config = dict(
    dataset='two synthetic voices taking turns or overlapping, over music, noise or silence',
    gain_aug_db=6,
    time_shift_ms=100,
    spec_augment=False,
    tokenizer='char',
    norm='batchnorm',
    widths=[128, 160, 192],
    init='xavier_uniform',
    muon_scale='match_rms_adamw',
    momentum=0.9,
    grad_clip=3.0,
    steps=6900,
    weight_decay=0.03,
)
Rows from block 5 of a small CTC audio transcriber, named by matrix and row number. Rows with one number belong to one channel. Each number is 500 + 25 x the weight over its row's rms, rounded and kept within 0 to 999. All counts start at 0. Numbers have three digits each. After the name is the row's rms in percent of the matrix's.
After each channel's rows are labels from the 100 clips, of 14848, where the channel reaches its highest value: "lies over" is the class under the peak; "top examples" is what is common among them. Only what is clearly more common there than usual is listed. The data: two synthetic voices taking turns or overlapping, over music, noise or silence. In brackets: how many of the 100, against the usual share in percent.
# convs0: first width-5 conv (model.blocks.5.convs.0.weight, 160x160x5, each kernel summed), inputs 0-159
# convs1: second width-5 conv (model.blocks.5.convs.1.weight, 160x160x5, transposed, each kernel summed), outputs 0-159

convs0.51 097:483503480478522496473484510513530479512473533533481471485495467517459502445469506457507500493536477509491502523497517491493514505497505477482503491488488442480506515498457557521489445505508517542475508530505508484502468460477482492517494489432519518530462556444494486493482474514541492495481453489505454527502509548493502558524481502520481502449467533487510539492468535497517559519491524498466504495516517530494529495496525466501520463512498499458497510504493471469489533513510531
convs1.51 093:493490525505473477529497469482516461485513477509519504518529508483492500493455512516502513468493534502502520454505489497499489471448494497496497528491475543518503460494519482522492508504500449470483527484494499475511506534466455468483515480490469506460493450469515513492460519513532504529482478545512513470502502473519481464472494509490507493509499474509466490508518510471468518496470500490488539574456520527492523511501461493504466516490478484525513499514514610529480441512541454
lies over: two voices (34 vs 4.8)
top examples: background: none (68 vs 33)

convs0.52 101:485509507518499515468468485493517484507539485475554492509502487478451531481477492542456492473518482500520522514525497549505465497503489498529404477502516518528497507501507475486538504528490467505486446506517465493488469531479536473433543484443484519495484507493528476457523500505519543464516479518465490485466517528491472511511490491529488486471489511497448540496515507526506504498519481494497477457495503523498498532517483522468526481470520478469517508517433502494491486492496460
convs1.52 098:506527469508481519515548481511528504513514492498458480501532498500468503510506496481467492538508522512499505490515538489530486499561532471510513532489473462474490475476520506454512511515501474456489533486489523540563494507489489451491514492514495534470475535472485509470508508479513506493499478514564557516503504520504543527524501482502511491492519502505483451490492506480517509566454498483501505491465490503485446494503484520506565486528503506549477511478575465475487468505464485
lies over: child-like voice (31 vs 12.6)
top examples: text has "fish" (37 vs 2.6)

convs0.136 104:467504430525520484482474495529508496512524527483511474487499524527495482525445480532495558502501477529498471505504472486543468542503498521521457464507493487538487472516482504512514504522496546545521496479480507477497501512484473489523539511465488503503482473486498507517507483503541482466550499463476522487501539490493482493454475554491506485456494511483526510481488503486480507512479457536509438455467460493491458522560529466524517505536506489522535476495485512496480498541471522
convs1.136 097:498484502477545517533514482490504490496495477474488514454490499519483510453522492461511518499474529452466507477484517497486505501540505461497574523478519501497502491507544516531519446428495525526480452512520465528515511466488509467549530450480504460482460494491480505521529494488455494491462485460507494481476509493486480471542495525447473516472500544497480465478514508469507511486470523509473486514474479470495511475488478469505475473473486463459469498494474491492480506474483520
lies over: child-like voice (40 vs 12.6); high voice (31 vs 12.4)
top examples: text has "orange" (29 vs 2.7)

convs0.42 108:458525499511491476483504517497496491510458470497498493505505513483498480551496488489510482538479508471502485485471457477498454482451514477503471505531496468511481518485496490493457516473437518486521519473521482506503526518531514505518481570427499507518505535494531552483487492495487520515463485521525463496505525421493479528547489514538498485508516482484481512505478482494442440515509513454467464478537479501514504539496488499489551498478533534481494505528482496485538503502486510
convs1.42 094:496476476474508499519474504509510469481494507499472502483462481519522521518434517490511505507489486502490516454504528516498472504535466545535533465471488522475484463466492502487450509468426517490477472503493416513492452484520538487492473462498523485529525522499474542510479486497549541487499536485502507478529469500510498514457455506491479509521482537462514509500471507497511499538520490465466508468488476543479481503472480501470496513508486518498504468523516469484524543457508526
lies over: child-like voice (37 vs 12.6)
top examples: text has "mouse" (35 vs 2.6); text has "house" (26 vs 2.5)

convs0.23 108:515481482531496507494527522516478508483537461495474485487445486506443510501474480520525477487515531540488454485469522504492528446497482513501493538502476530443508498471501485488468454503500487528533471514508493432480529490496497565487456476489499504485482502472479518530524514522514505466505495530548475430497510502482467478490508488495541497530507475505473490509518473509431557520492519482516466522498479520530507499503521534524482464492493488495512471484507475490484519525540530
convs1.23 101:523453496488495544525445451473508499470491502482516518530448476507526512519496510478481467479516474447452507503492507463471487515501462497496548539482494461512494486526487489484490472483517474507499525490496484516496461484515561457506497524492494536567501484510532452509469459518469473503482502494483492472491495509476492464487489462476494480531462492508478512496502528469486473470483469527524446492442511478487516478513510471478500527462480535502486514481481522461497505456491531
lies over: child-like voice (38 vs 12.6)
top examples: text has "feather" (26 vs 2.5)

convs0.151 093:450472506527461483527466490510541497530505520532545503497503503476526448445461483521488508545502471534436506475507482527512510464489511492518484535490488526540560480484506432496467466449499434474465478474501483521481522487493497464534492474530512519490515478497513471512532502510514531502467500465506525510529491501495484486509467475507489473475513507544476497490494472503518478517532506461490474494519541495548520490496475537514473477537501495503462490498517507485492509510512493
convs1.151 077:484511504502469470489535501487443500485502491501503497488482482513523524527527511472506469554516498508489502446494499494475460501499502500569468465518486501519462510486483517476481447510455495487561506535544495545503496518504473492458493501466523509499476488496536497487540545492522495470469469474460481504507503515507490478438526531522523473458536529477500514520513509482430494469467509526490474523494476462494473474482520499509498494484517481499496476476489516531526486570477500
lies over: two voices (28 vs 4.8)
top examples: overlap (83 vs 49.1)

convs0.22 106:504493481477530494487531502520546484472517503518494534497474574507448492519470474518421534498474522524473532488555464489524519548492461522476490476443501494448502515522522503474463479471520525511502511472514496487476502503523477502502509514501506513497455510479525470491486499459543497468500541497561496456499440470532454521498481495524522472495530505501518479494510496467478507472485473498538485492521492481520484464458506507512483496526532500493502499496518480485520524505486516
convs1.22 122:522522500513484457508482500475479485511471495479468519458473529498434490484522484496499520492493525495495479457498443478475510523527524513508530494434478521495466491508494518516510488510481540470518451479463489478494498454448488472472477492475433489481515477455505518486479516525450526464490467490509509508530548487460439526473503479494481535479503511501494478514502509559516515499464463526487490517533516531502495508503506467508508521477490521488542472478499522503496476463483532
lies over: child-like voice (61 vs 12.6)
top examples: child-like voice (78 vs 40.1); first voice: child-like voice (53 vs 25.2); second voice: child-like voice (46 vs 20.1)